config.toml
arch = "vit"
model = "CTC image transcriber"
dataset = "short English words printed on busy colour backdrops"
train_examples = 90422
image_size = 64
crop_scale_min = 1
horizontal_flip = false
translate = 0.12
tokenizer = "char"
vocab_size = 30
norm = "layernorm"
norm_position = "pre"
activation = "swiglu"
head_dim = 16
fused_qkv = false
bias = "all"
qk_norm = false
parallel_block = false
moe = "expert_choice"
num_experts = 4
moe_every = 1
expert_mlp_ratio = 0.5
experts_per_token = 2
shared_expert = false
patch_size = [4, 4]
conv_stem = true
layers = 16
width = 384
positions = "learned"
residual_init = "zero_last"
optimizer = "adamw"
lr = 0.0013
beta1 = 0.9
beta2 = 0.98
eps = 1e-08
grad_clip = 0.5
gradient_centralization = true
gradient_noise = 0.1
steps = 11000
batch_size = 32
epochs = 3.9
lr_schedule = "wsd"
decay_fraction = 0.2
final_lr_fraction = 0.1
warmup_steps = 2200
weight_decay = 0.2
Rows from block 8, named by matrix and row number. Rows with one number belong to one attention dimension. Each number is 500 + 25 x the weight over its row's rms, rounded and kept within 0 to 999. All counts start at 0. Numbers have three digits each. After the name is the row's rms in percent of the matrix's.
# v: attention value (model.blocks.8.attn.v.weight, 384x384), inputs 330-383
# proj: attention output (model.blocks.8.attn.proj.weight, 384x384, transposed), outputs 330-383
v.72 093:516505503472500457524468519492486491500543526505462482506561516502472453536463481500495484502464449504471469541495488479515465515535537522577499497485482519477484
v.73 109:495538489506489515513486497450460516508508463459511517448507532528497492464513540527485489498480517517496481519521505528544496502493466457536441530497542527490493
v.74 098:471516510489524538483453540475462514531499482502466508490494491523516481445451496470538479538456534543500536501527481545553555496464491480524496519480483509517485
v.75 099:520523499496518561493456477506486523474502493490523544519488501514494576517477499515469507505523511506528482495489486485524453545490444440553503524500478513515481
v.76 102:492533510517477545503567463444501488516523448473501485442475495489456515521498501498474513468525493453479468484501534492507515495458456504474538526473550554550506
v.77 100:519492476485492500539483517532507473512539520486514474504482507507537535506483524495494510523534511503522454527492462521497467507480499509475537515507452511448487
v.78 096:502478499545496517488490571467479493494540462485519519445499540463503487491483532508469505493507505490536526490510490509516506523484480510509537510468495470496515
v.79 106:509505475517521509514470491516521491481488498519506532486459450536509496495534504483512519533518489472527527505466456566444526506474525522492510471533489457476510
v.80 102:497492507514457481496509532507527463501475504473519463485494484465566466527542535444481519510533522502526506526493494517480513443484509465498506492521447530503467
v.81 097:518526501504529509506510536500512463478548488469483511512508491475484496467449511468538515499489495465511515524468511499519519551504502524497487555482470509525507
v.82 096:515534567494534497510479475505499542544478539480529509473503520472510467471470500549461482466514504497524458538501504500513530510491485498502470499475480493488480
v.83 104:463511485512524517514494513507521476474532497480489503544541517507471462519488498547502506494551490481481536448448496501497526560523483511494504492527529460520526
v.84 105:536499479497489456529509501499493516547487538484499505515530506467477510522515497533445525510467523497487492507521502516498524493532497516510516448521525486496499
v.85 105:531546483550532491537489548522527494506472565496502497519489535497483466492481462478512497537488494499501515482516513534526466482487476470525496535502535465519498
v.86 105:516472456524454484479490510547497485506492487487503475528457506468510463519478483498494505495468472492535483490454518454505453523514522522508537512508524465475545
v.87 106:486527507514506465485459534449496530532494510503472506517476502453530465506514462529511515493520500467534503515520488512515530495495518435511550511477532504502573
v.88 116:528461510467500466485475496562509465490518472504547518514462516478527475528524504480540495514510504477520491522518506518504519528473482512494503494509505493484515
v.89 112:523512501479542523518540512533545526473461535530495503495537497510508498497491502457481499510505549521479504510477486502483555464526507470514504486446475556435465
v.90 097:505544494447486502495479482491488414485542494497526486537443480542490480491501484526497488499505485490493498502486509464507481501472532443468466488485519522527521
v.91 104:505547486494490511493510496498489466471477461467518466535494497541483522470454484485471500488528475556535524523499527467503504471511464488550486511528513495511461
v.92 100:515500519514483463481477483527483507508506531503497544480472481504515540490502530517512478518462505533488503478529504478463503483542480476523501475512474533468513
v.93 103:516482482518505473477469507521524541505511472481463501499530552502508489515513509512513522525457503494450485553544501505486496517516466504526538486561492508544497
v.94 105:535493488511525493551508470489477528553455531500506496484452509485453489489516487511477490480518511476489493491490515471507517495517494543518483531524559499499523
v.95 102:476488511538499491517501502477527493478485513477466491465520502520475498503480431527481531512523518512509507485525521489527511498491514507486496450518491510545486
v.96 100:488548566547489501516495542547485470453480476495513490508477509507498537471520495444519513553492490534468495492493435545534537463513504507501526510476478496515523
v.97 104:510477569515508512501474480475462513508466473482496491519502503455567470549556511485516498526514494460484515495479473538486528509500507493514500540501492512468491
v.98 100:509490492505488463488507520487495453491463487463474515483513522481501512497557508518475552509495487511502474452498529544505522486469492540528489466465499493502473
v.99 101:490533507515503501531483481485505501557545513488494500483422504448503525535554471505502474498530490485512485519497512496504533531509450494493519497492499479474509
v.100 096:500552499517517507508525542470505501508524460491495505501453544517483523506481511550576551514479498550484499476496492485496500501517485484472515507549530519481460
v.101 107:528486496472514487491487507504523553463486487517445518499538506473512526530524468480522491490511490497496538535490455507524483469508461515531481479458532529495450
v.102 102:480535530496555455518484522505492489515457534492493509538485489433477481524499484531489523501524485516487480520509471570556514513444502477516547528499541491536514
v.103 094:488494480515497452512498544554485516505476521497478489475568510484516474506484497510500491495501475518475524489494523540519526491497509457460533529459472479483531
v.104 106:448488527486503494523499512476497475491509455465508488527481501543491493453514544531515520539473513511514509488495506509485484525488514509500464507472539544511504
v.105 096:456520476555502497536514524474478486514532502469502503487447499490479519541478474502466506522518525514513460476509543504528495510493502518548513452497508494528473
v.106 098:484510534497471497489529500539507496514522475450480506494493510559501515475500483519451519537517526494518501525456500505524532488500516531524510529478518522464498
v.107 100:432486503524465538510462507492505461478523502514514478478520539476497520517452483462523490510532489489483480523525500510524514472499537548495495497496495506485486
v.108 098:482455503481493542520491507519483525516487502541501541407536488526462505541518534518479494510528528443488517488478506476499481482499481484455474512474502505508517
v.109 101:475525555503511522544448473497468522518553490503474564506487448445495533544526504528475509509496486441527534486488504510491466496476508474513520512479494484551495
v.110 096:532511485480525481470522476506524516518480514464493512499482514486506432480544507483500473467496503460544533514511467515510490499466512465485464482497556513502470
v.111 100:503532473483483526515481501513481489457516481519493517515445491532541471507494503466494491502552487511536496510515501466449537506534508511537530548511498491506510
v.112 096:502507522508529506473527493468488516468524524539543531493496482557523470530469468526532484506467502505524500492492497486475502500538499485516457504537497521489486
v.113 093:465481425516489524509475521545524530492479445522492517531516535511511536460502505553524499515522475447479505534526514526483521487488497509465505505487489471494476
v.114 105:501480521503482438473435471501510483486515521477506491511526478468557483497464465527482536517466538477506515462472499491534493507516467514490498481498491507555483
v.115 112:497499468487521482500498499544492474509512522518521500531530533446490498521505503489507541461478454496478493489514526496491503525541504565492497506516509507533486
v.116 105:494506494484476507508490482541483517549512499511534544511494499490520520519481470552492486469469482489467541552547506477526495497522523506511474481471454486484501
v.117 102:492469490505491546515511499510495470499477487531474513492444495551498509512512522498525507478490481542487464485458478461526478524462536498516501535486514522477416
v.118 104:515492461478482487547505459502518549492490440477511452480543494500505493509487504487480518484487485516530480511537501493514507441511498508474503519509504500481554
v.119 096:508487476508428489544508529499448499482485503481498497513521538474535480541501559546493506470532483499451520499489514484520467468504532496513527485494519506504541
v.120 103:458451536478488503506480495553479504534528509519489497490499521522502513496457495514486538488494468504511487474507524443508510479546535473519462511491503541497523
v.121 098:470530448503525490471462532487553513515506492499512515494500525523553514476471538529456498474486528500510553539513485495471492563435502497503505496522521504509430
v.122 093:508516502483499468499525506481455489479475467489469498470487505540526524487451453481500505478510505529515499509517507512536503496507543542519471480454507501503497
v.123 102:565510552496526470514506516471534480494519478500501551510535523469487541515488517498465474490493455503498471542532489495515518518486462518497519508516473465519533
v.124 094:497479487479495541529522537476504538489509504484497504554502491542493492505486491516505444549513502522531481542487521510483514524502512532488498476576498503483465
v.125 096:507479495514471461466517498480448506497509452544480530477465483548474469474461487490502514505523547520499492494535527493519493476543494514512469525489476476496502
v.126 103:490521508523477537525489466459503503471525485550480513480507534517518517457477485492470486509507463507465496566482468477498495546450468496503459510493517503495445
v.127 110:520484542471542541483547474477490501476496466502525504524479484527470531483513531482515461481486472536507517503479506448494486472499495488481485508468534547452473
v.128 103:487464483488470489489502459536449485534460513492490517481488519490483535476513493539517521478496504490455529521520476463552486512502512481523484538466464491510503
v.129 092:480530552516497553496520486513508524493511486548470519497498501522475508503520519508508478476472531527482512480508464498497517552485481498483502551480475542533468
v.130 100:495451500522535443492517485466518495521511467496489475510509472477495479473501509515487520498509445509501525452514492487466479509509471489501524526460489463491530
v.131 095:561470458525500430510515525553505493504501480528484485448544497490543488481494528466462509461497501474498516504521512502486498477500492526479496483499492493494504
v.132 105:516483509499472479487466495511531511511463500514482472511509450529479483496493485479488513493488515502474546551509499487513516490521512452505515482503494464457494
v.133 097:518481488512453489447512493500513510511489524485480500522494523491465516518488484541485524545492543524504472527510476476489560494446419513561511500552487503507503
v.134 103:504529521489516554491538510489502505504582442495488516476501538577469506473543482532516517497491553540501496503503494469502547483470454543483481515497532490496485
v.135 103:508505524485475497491514504517485483474507555515493483487521473463518456545476507470497511500499481493480529509513460517485491488528507488505508489541452498494486
v.136 103:532501519471504481450492532524519434516525500515517528521478493504507500523524518503500489483521506511513491501485465513499472495466504512472512499535448439467527
v.137 099:528479509459501506525514506499524545517483470541505476475452485465466493534482498505490476495441486520480488510497535530525523474459500488566527497477531512524507
v.138 101:477531490486561477496518509493524514520518491481463493473497514496486514536496495559452490518456523490511499457474455505509492511479501492540515531452552483527520
v.139 093:551509510514520489484494501509449548507490460496483508537505507510463517478543532463540485508524486455526462476470486480509502532503525468489513499521528505477518
v.140 102:517484548496511420541439522478531514474485510471459493471531525495515513485507508498462505517528465507472453500545535509471542487506497502497478462509513503508521
v.141 101:470479453507515457512493513497505503522511473546506485482494496485488495507490503536485430514466455499478462522540507502476481469507480502483498527500516506510581
v.142 099:510462508491471525465491501488459515488522488504479500478502496552452516491495538497522464505520512509476498516523531487495518486491504518516523455522496494519472
v.143 099:554504543525497500536522495468525469485472478433526521497502494491454507530481496464536532473463477528547477488507516483526497460451544521465465502478464532516458
v.144 097:490485517501509532502466499532469517473491539492448560538486520486466448487500468535510453509498480470493476493518511508524504515492497506478529528484479518469482
v.145 098:510510513508479470499462499487562457493480516533479528523520523452466468485519512527556494509526505474521478521497488498480482480525515503491518497505448446468505
v.146 093:476502521495500464533467471478509530540520548475534506515495471462499498506490520501487472502517508507514529497527508508496444498476508506490479510495446487485511
v.147 096:514481475502507475501520517496467525498470488521504444536458526511501472515486483497508512485462486484447497539529483535500506499509537505517492503488496515524501
v.148 093:474498470484455530480488512529496515485522482488485522520510489487500498512474527496479526529469505491446480501512515464497524496508516509511467475465508502523484
v.149 105:557503478450485523501457531461519518519487449520505485441504514526473501528543473487471480509462474532478478536474548554550483511471466474498510477511502508493473
v.150 103:475477509492532479520496535538550486521502506476511465526474495492481520532461456518499486537533501451524500470486499528503505500477490493459490486444481451480486
v.151 096:508469492509498507551494536508508487531511537555510536543511530477520512480492515508496546502478506490562529526493463483494502531491498487472495510507539504517501
v.152 098:463519536540528491495500485510474494523477479481466504520495516474509501538511497485543530520455526475547516507495532527511477483502462479540545498520497500469503
v.153 101:506515502506475496470529454535479508479516471478492542550501490520538513499459566497502489508485503484502490485540492437502477488455465497503510523500530523548494
v.154 105:486542531537514459543514519541469483494458499496519462482491477475503520505480455466512481535486515495490481496479511489471522545488561518469505549478535501490492
v.155 097:511515453522528515500528535523497519509505501543480473522525541501450498498420516513519498492503511472502506522496515516542487522467482542477507507437514514520440
v.156 097:491519510525470517499504473474483504493497469502458486501526512503437469509514537516514480494468479511532488478499512447495503473502489497484498487539528498530541
v.157 102:503533513537530528520497472481555480522488524506504488546497485477530476544437502514491459501481512465503510492473496522526486510526529532521536514496503495508542
v.158 094:481487481461502437509503463478478517505442491514436506463497540536506540494467538476514505500465522547509520525497476482461501534505495513531454497450509541512494
v.159 094:457506477493504513513500521510513498461481480501480483525472468547512449512504477510481493498455506491478465509494506521516538479495483466435515506514474501476467
v.160 096:460547514521479516496548478484513473515500520459515494530507491506471498465477524464503506527459494489502478540494501507494477499499502472492432526462506516467493
v.161 105:538533549480510490502513478463452504485505467516478513555522496534542554483524511449530508510523501456518481480468490481525522496523515457493501487466535462471567
v.162 100:529512524510504504474505550514524478488462503531514516500527510471530488468459456468488532495476486472514503483543509487494536491504504490512504539507489496496507
v.163 107:484468520499465523499536515462496497503453530461469504554494477492472511483511515462507481519479505581495522455488500516530518534543511509538504491509532504507493
v.164 094:486458433479510527519514479472514529450477500428467463481501492530504501503512502466478523557516506494478477524509493544524523525490506525491473503499459484519524
v.165 099:502525486487524510521481516456453506501511488488484515501472514521491496520485482504493465507505499468488482502513503487492467507461493500467503544506530525534503
v.166 102:547446497509527507512507494527500436495488511471482509478531465514507540510479494523507497475564517524538489505442530495519487505544515473513509491524476504495522
v.167 103:470478489453516524519457490522480468486513475544506515481484472509518481538489535530476492509527493501500502520513478481592478506517504452466456501516521489520528
v.168 098:432478490504466503494510496508503501515507457518474559504498501576544493543509530442526495487486514530508519484478519507526454506466504470516499497439495493457518
v.169 100:526489544548474468500543490505488532511524506464471513471516556477454497513475502496472523523507516484526482518518494508557467524513480473513475511469524511498512
v.170 102:486531520533539473499472519522543498511487497471464549479499481463490525488524505475482445483463505513495494524524511550545464517499505524524470471506474500478503
v.171 102:521519527482561459507478479499469533464483488492507533467534500496524490478480497506482540489489480514493507513537515499490493535499488518515428485495501476465475
v.172 098:482503513491459544487477510473494441493531509527530501504482528526550491508495508508543499509521505490479478506497513515484502463504475481490481436520503473479492
v.173 097:457476594528491554513512523489516448525511481470513542503486517490518526523517543538487497500532480486499502465529496466504500515478481518520519499506462475506431
v.174 097:505495525508495484476516471515530476459474514487531563500489457519516452506502529517519514508506503533510491485499481487466483528452543464519517499504492541498494
v.175 096:523471500492530485465489535505457471491477496503462525498524501476501533527503514476530490445499495469507524451516522525479509490498550510526461531458483502535510
v.176 097:543469481527507522514506516522460504480548465505557496499492521488499490520500522489503484516493523510507486493542523526510504498524472509505516495503471497458533
v.177 098:481502493482502503501504489541481506563448504534505498492515492529488495524491501516534511531520502486444449517476491447521514505554525495503468451498478487512526
v.178 101:481496504487502472536552494451528510518490499455493532524503515497429513478532502485502493484533513492511467512486533503534488471482534489484460473477483487551511
v.179 097:519459501466546485465518509497505485543475505508534496500525485464500458437509466506525500501512508520537507479479511534497496488490497531505516489470553464493466
v.180 105:500507492498476550539466508557522487522490541454544485509586532505520537505457524454488497513496509533460476509520493498451473506555534498439509514490498473501479
v.181 112:522519467485497488498490492500473562503513478512495478483468481497459475498475517508514487495490519500464489477495519498497524529528443527545511505529569496519537
proj.72 099:476503491509526515504507539491469488532504499510501470502504501459521470524496497550474477485483461511497452490521485499492512439496529510500483446513502465507557
proj.73 113:516482469535516481479493481537475468490503496515503510512492518487494515517515493491496490496512453473501495501515467530500497508495517504512507457465461471501520
proj.74 099:487469508479451479493481520474497520507532541492514466509465490486500459526527504475479521515544503510483506538445477498528526492549498527530509456562512496531512
proj.75 101:517467496509592489509524449497507514488531503444498476483513531462479529593484509512473518496546491492493477481542489468473526500516420509470472465452504516529486
proj.76 099:509487529484476510501465522521522503499499483501526466459457482521503524493531447477506499511511478533525518552457490474524496476499505512514512513485495535506507
proj.77 097:477510483479497479526498502487495535528500481504527499483466518516500524488517521449468518514501499487499503510543495495465448491485500471518490481496497485536526
proj.78 101:480519484523482535507463499504484507495482488520464479492523517521508511475531470496494506485524491517514536498463463526510529534507518458506498493507491452482492
proj.79 095:478487436533548477456491509486494480472536494465526506459460527444519471527460494531527520473472482477518493510487488512478495462548472516540537486449490515482473
proj.80 103:467501541524488509502483495510501505504569482460512555461476517500471483494478522489547509480486519535441473495476544483506491515479492491517497535459518511490502
proj.81 091:465482524452494490477481491500501500518496557540534517494523504482546554455501518498461503476450533473511516521508475511507512502538484509451543476472494511501500
proj.82 103:478502529562504510507543531495538518493528487526499443525436490507498511536514511535500504510469545484501480528481519480501494474469503519523484480489471529523529
proj.83 099:525518456529509463493520523475533510499465477501493489469561515495524511501504488494486460480511486575453485496519461527483482504505484516497525535454496494498479
proj.84 106:480521532482491541488516523497496474489517472481492519479489490494492515516495499482504510501513524518511498495551508472503520510463464478479512492474509543520507
proj.85 108:501514498487482488538506495534502499500493486514503518538515506516536443503520488519512537500505541517517436528508456537510470502485530512533527513464492540475474
proj.86 099:499527476520495500515492499538500513507493473494514519466524529490492497453488506469501513528466497488507507484493480439433506490473501518493483466485482474502530
proj.87 101:514559528510483556506494518514512476474511457509495543476525501551521523494516460531471461505484525498470494530516489497511480466487485488460509508533481496515507
proj.88 115:474529449511535521457508480489501540518509524551473501481524525526467495473477505490476539499429497468459491502501493490529510508537523526512468493470498497512452
proj.89 099:485507525518502547507463489507537520525505472526513522523523502480479459513464500518493540534473482524492500496464505527530512542518468497432514517507513509489523
proj.90 100:513497509479480479476479457505468466516495529467486497473482535505517486536504507478481484533529502503492493517527543512516536506486462509519494511513523487477518
proj.91 102:524483512527488495482506515496525501507467524485510518489489463457531510556523502507542546490509483493479498490522462495537500498548481480516502488484523502472572
proj.92 097:491499511510483462471437476477515448504501461501508524493479472507482492470507498532465509506502518473483458472515539533506459480460489513536443514501493485549445
proj.93 105:460484530510517523481488491538522465499536477487521548505479504520468506473500463527517499521466507501478505473458481495484462473467508445505501495525478481528481
proj.94 097:495511478509444499505548463501532510479508538501517497514493516505523533515498445500486481534539500527517499510508484484446493500508508467482511490511468549514499
proj.95 104:547511554507476497533473494483543521506551540531510515495540498482473508503508495483496495515517486501511504516479486533493480506532537482475491499536501514476525
proj.96 101:485524504501520478523485493483485501482500515521504508504489510486511459434498496554487506507517480469456478457463493453507522540508494474483541485471500484568506
proj.97 097:495484521511516476523523539501501505505522532506509426482485462489477509483491514533537477513532518493472522491474510519496507542515516501505490505524481487487525
proj.98 098:490481479475496547528473497502520481557504501521531504528426518532484512514538493471437539512479521518535469465480511493533455503505518498461466461524518499505489
proj.99 102:493521490505517461491509504485532494505492556466518497490520511538504516474475486467521500491472526464474576557487489536472485483518540437495498507554473466496475
proj.100 100:515497474476485503507513517453492520531444495525472475455516442524529492491517497505451480503504482544513463498480508524545528471498518515490503515498527522554501
proj.101 102:490472549480515499507474467510521486538477505526472495464525481513519472523511500510521444482485506465547514511487462486485532546538489457486518502539532490488542
proj.102 103:542506542471474500506551504461476490499475498487534515538473485485526509520502494503512532504496501496494504494490501493475504501481519443451512498474459522481475
proj.103 099:503528501455525499522554514508467528472482448553489526527527524477516480511454525511483521527495456479480493477480516432510514497504521529485530450514467506534517
proj.104 109:538508474511550447467515520493510545541482538519466471502535509466482543535531502522503457441498518507507506472488510496529537466519495472516514481477502483510529
proj.105 100:541452498515524514503545508527470492502530501520525512538488501540513480493492483498520510507468490531527520497483519501498479435490465534482495491512493506507501
proj.106 108:497499501524513505451463501484470521508547515491546513491483507474489511479497495519518487504523520483465541502490531436480449499484512540470498531490497479541498
proj.107 096:503509430505576534489471479478495558498496508520483487529533508505515507492497517547475481517539525505457493521492479523510512511470485519498466524541513497497519
proj.108 103:494505531466451534501482525537463500485524487449488489477537518510475538520481461512541516531543524503479517510534545515506486468502468511478489463543540492488495
proj.109 101:499462499474508487538551500495490508491502514503475451519493511509492467460479472509515469479485470502476515527535499526498536501520525471517462483532445521484508
proj.110 101:509515446507512488479498471491520509540501513493520428493469510509519492533508544485481541455503481518493521528510482504464483513492519501460503493521539501472482
proj.111 100:519516450545519507518513506491501514508493543496497491495490505515540481540491508529517542488477508480482513462513478510523501537511525546510482515476561493521507
proj.112 101:491503503504503532486511504473540498522530521467520529489524488470495477480524512477526520521475455484474491502440499530497519541501503537509510506494458536502501
proj.113 098:476492507502501498501510510584490497528503499488509467508487492476471495511457511486446498516453508534500515455503511477516563482548500485483514492479509551488495
proj.114 101:470480540490485529535520457538489464529479478552489507508541494513508504510494460492532462481509498495472463499541474487485470476479478517490485501541503554495539
proj.115 106:475455495460468522502460504514526558475537453501521480496493468532494490530463460475531486504525528491527530477506456491528471487508526536492485472497452464488451
proj.116 093:465499505509454475464527518523480530488512476432496506501511450511483475500495493483488483467538493521514503527482493464501507483482525507534524470502489510467502
proj.117 102:535525506521518474494513513497483491526468505499472501528499503432508528484495516543525503505497478490553493537481493520513508540534451485538476490527535508516506
proj.118 098:510511547509461525523525539532516512517527485558514532554509464482455500496487461461524532491536507465506560513482508499472488521504496533523475491507488541492499
proj.119 096:522475512490499534440480528441474539530477488481538495500529549503480476492506491489501550527544464492488511501500504532524513502503476476542472521483468554529470
proj.120 101:531496456492498497494513487518456471541497457475499488499472516501478494477501508479491451519489528533501493497516514499469476474481478477503464472502518534506534
proj.121 095:508513539495494500524468466525537464504523508493516522502456504500510492548483481557535487542498527514512512495512485485540485444485522485492479459523510480482504
proj.122 100:477498433484500558516512484507495516446464494551467475518494501513497484476533472507474465490510509498509483525558521527471561476479493498503549502524469481514486
proj.123 096:498524536504532485515512526500512506486491548484542512525519468519419486514486513512490500517502497432501511551500496534482520510504476528472477521480495456518529
proj.124 100:494501526456548529525514496472461453509497486519520497514524491502530489478479498541488523464490442513510535520514502559504501522471495509495518488506517495531516
proj.125 097:509551486442499458496523507541492467508502493510512475498487498534507475488525511527552503523513444494526509502509527526500503477495535512467519538459475494496524
proj.126 106:524537485505525520512527507467526494524512520511522496538486510477475527534508526507520447438475491489505490487463480487511503516534442521499508505486503484513528
proj.127 103:514502494478493497486440495505472495514501483534509497485527523536515511528489526464515486443469505526532488502500477526538517483526493505501521509525535520512508
proj.128 094:497529492447515517504474486478506498575509444534495485554476494527470490448514520528490522495539463531586478482496542482485510504527515519488502478536531451500522
proj.129 105:487531494469495473458496512539522468508540500497466512532508501498475478488490509514528481469515488520487463508509521500541520557506528480434527470503510478511516
proj.130 091:516483519462484543483500489505502505476483452522521538469492504513541468475532504492511523460495480460497497514450531516505555491460501512470497511517469530478484
proj.131 101:462495517506487526536458454494573499543489534530509496509487488512496535488502506494480447515497493461467482448473472514502540461508461492516507501541537471514511
proj.132 101:495541540467518512527504486500431520508475505498510484467484483510491502484482484512467492504493484480514502521454513517515487433478471531472508531490544463533512
proj.133 095:530480465479495506502534540506530503442469507468473476490539476486521468554478516495494533484507506458532476467473485494520479523512495472508526510483484469512486
proj.134 107:505504491464509468498505531502534516516481513536471477457500553503492473483540477479527462578514506450507501469492509516502507504531505458511507459491459419494512
proj.135 107:488524533490529563504492484512484506494525505510473524484451513528514485427452490527481507439495504497552530501474515541488517496479498508536526530514575495527486
proj.136 099:489458448504515499500520492479434522550454508509500491497498496521541549489520513526524498496441530511539491490493507485514495470531410515453480486503469545538460
proj.137 103:485449515484499510491537538519491464486511527487474528509444510511507499509515516481508517505476515473520509513532479442477471472496504531418512491504474460501513
proj.138 096:503466498488489455532538554490543472457522493508508520518518506484537516505543484501487467495480522515447479518538474537457486499478491484491515491444447493509516
proj.139 105:535535467500500545510493483538513523515494482487467533523513498496510552477498500492489505511495564533520494505492442486505517517498512534542524510469495509489479
proj.140 096:483506523496466496467509490486497458493541517470509499518441477516490502491471450536454485490514502496495519469482510467445506470553495505519478538458461440501511
proj.141 104:467536518485485531527516502477535506511452509450538532450476483530522473518514479500537528527575498476506484522551479495522484483524490501529483486525541534519470
proj.142 099:504507489505488474534510450507502511449531520474516447544467519540499499502480469501492518455541503500490480554529505522517493536538485490447468527491465498501525
proj.143 098:524498491531493502470536483504484499500479476460428522464524499499511514501491432554479457554525481501516473500466524528503520486506509506543497507515462536526497
proj.144 100:532513494486523437521515447473492563502547518495470524499476537535525492494511510488507526498506538441502531498465511524473501449481478498476552539492491553499525
proj.145 098:496548498492522509507467501441499484517510503452486522511478535500482534511513474450486477491506469469500517455534495536505527488481475515485499525504525496525493
proj.146 099:538527504533478520494526522518446512523493455519507516498509492465493520497516499471512525489436524469509524501454532487479492480477527502465476550505502509532496
proj.147 094:516494519475494489516496511517504505508521491501530484482484525493499479501520452527461505424466511507520514501534513503509453513453506486509469489526506462510567
proj.148 094:534499485480513509504500481514506488480501523493535441539532507518541518542519489525497505498526457498497489543493500494496494521505532540478536503502525519502495
proj.149 095:458497546513499458498519504539502499501475492535498534530480478462531499500494508467506488500517481470506486501525486509495516482513487454480471523493445496492528
proj.150 093:489520474502510525509478485485516542516504493507484504544515488498483539456496507495480487503468533538482478479512510520501515438504532493470527529559502479490507
proj.151 093:508454499435499532500454524491452515464469474519523530497499510517506497509495495523499472458489488458482550537480475543465506523503507518525474501488483533524491
proj.152 101:515531522505460527487487505523525513502447547517482480467442495517538531465512490510518531477483515546472482508531449510506482451487519528515444547491512511545487
proj.153 095:582474528503494450529477504444461491487531512490489517521500530510532493480496481468475531491527517518478519483511534472470541495502444508503454525463468553482510
proj.154 102:484494520525492505546514527521523502498506519504483503509485503528518495504470531504502508506468518459464501478503517467522498500455523472476493487516510530455461
proj.155 100:485465509516487494533452538544502484515474541466475478499520497508532495512560466512499498499516503463517480488507506457469513463491468524535497487504506469494566
proj.156 097:448536512504507508507484491510529500513520526474507447505496497545496512461486523520514518487464542515496529476498512492502490528489538484508517493448477537512491
proj.157 101:489529449504523513511501511492456486497525550488514504499509514477520461491479527514519492520509505499508517504521515523539498497485488499508499482474512521508545
proj.158 098:528487531521494505497467477469490510497539487509526492503529484484462569500488481554517498454503474518492519481513527484535497510513481497469482481499446444493460
proj.159 103:512507483494528518508495500508496496532461525490511516521492477530543460467484504505515503545486515526476445514524509469535505522507452524506466491499501516446455
proj.160 098:527478521523490485481499506515501532512494485507522464513533508477512488520491537525488480490496553452496479482498483531551535517516482544509517528551507494500556
proj.161 096:503496491481500516495476544496491493565445491499514502494479452508459534481530480473499503541481542521491498473510530467516498453507495479511488490476541507543526
proj.162 100:500485536508573482536502478526476475502542488502461552483430495481487486543487497497498476495463514457461446499501466499500490518494500504506489511551514493512513
proj.163 103:488463501502525508459491520483487487511534470516506474467512509494501487513489514520493516491506513476502494514517512527516478492491494491547504534526513473490526
proj.164 097:510500513538507499558500515473523495507490518517482483518478485526451523548516487500527447508528536490514486500502504484528550506477496470482492459513468459470501
proj.165 101:517479481477501499477504503517547503455514520487496466490533505488550499532496502517518523494506509479506516502568512502482547467547511498484528468487469526483478
proj.166 106:448517551503462437519435487510516555510514487451484507475547481529468499500526506470486545501486486533459497490533495484519508492491531519515478496549471472463458
proj.167 095:542507452488513485524514503485522480489528511505490480512535463508500541514526529553494460500488492503506550531511509516472515481498492489474511483529479469447496
proj.168 098:494495476482516509492486476480489510492507520519503495510523514495561469514470511506572485468509502490516483535449522464502542520490510521572510470451536518473534
proj.169 099:473548503452536486529496465545497516489533494450508468540502464486494508536510495466489505516479482464482537516553519486472503472488516478511496519578470516498514
proj.170 094:469480471523474509528529504488466532488480503511501450519485500497498469520487526472483531522490481558519520483472502466493485510485464518500493483470459501513462
proj.171 097:467477519520471440510476486482475555494453507450516502500475461464475497481535508493456558472508526477490458518464513493473533529501484531490479503530485516517501
proj.172 099:485540470509504498538516507483530519444470501484472541492511492479507477509449516526484496496497480465471479485459500476522523513520477494496497569445504475480504
proj.173 096:482493492471545507518501517510491478530478500549457438526474480471458508501502494490457533480492466495474538555476460496498449498491546542528511522516492456515545
proj.174 102:524495494550530533510522483483481538458512495484505473463482515483490488488467508516493524475466547504510476508499482487535529501504486522501493530464563530498483
proj.175 095:498536493518534489498500514518477487484503468517499453465490483519490548503497516477505499500504523524516488481482531520510511483534479438484507539496506460504551
proj.176 100:483507539493483565556487495499475523501496496473539450494496473505456498486521506481482533510549496485509516459471491547482493488488515462489498514559499504483458
proj.177 102:494516511479529484514477470502481508475517497538495499478481539498458508508466524469500527533548493474511491503515502468568504486510475507484522511501488479476517
proj.178 094:510492485504507451477463519522479476471529507522500542507477514458515528481475475519523518489504542505490521510473494512487574544479495487478517522511495504463555
proj.179 098:468486530501440500541517471494453492455478477529495487473487487549462503507479516492517528526498453501501508503481494485477497467515483474453516536522462504523490
proj.180 097:469508529490506511470508523437483513500507432518484511467468526513474512498532520559502507421492477420485451491445538485506503506504525516471532485558542517499534
proj.181 114:555519492521458496458484481494451478475502489513485481463496455514525519510511519500504517475506490486521512492483461494440506513507536464440498463532448492490496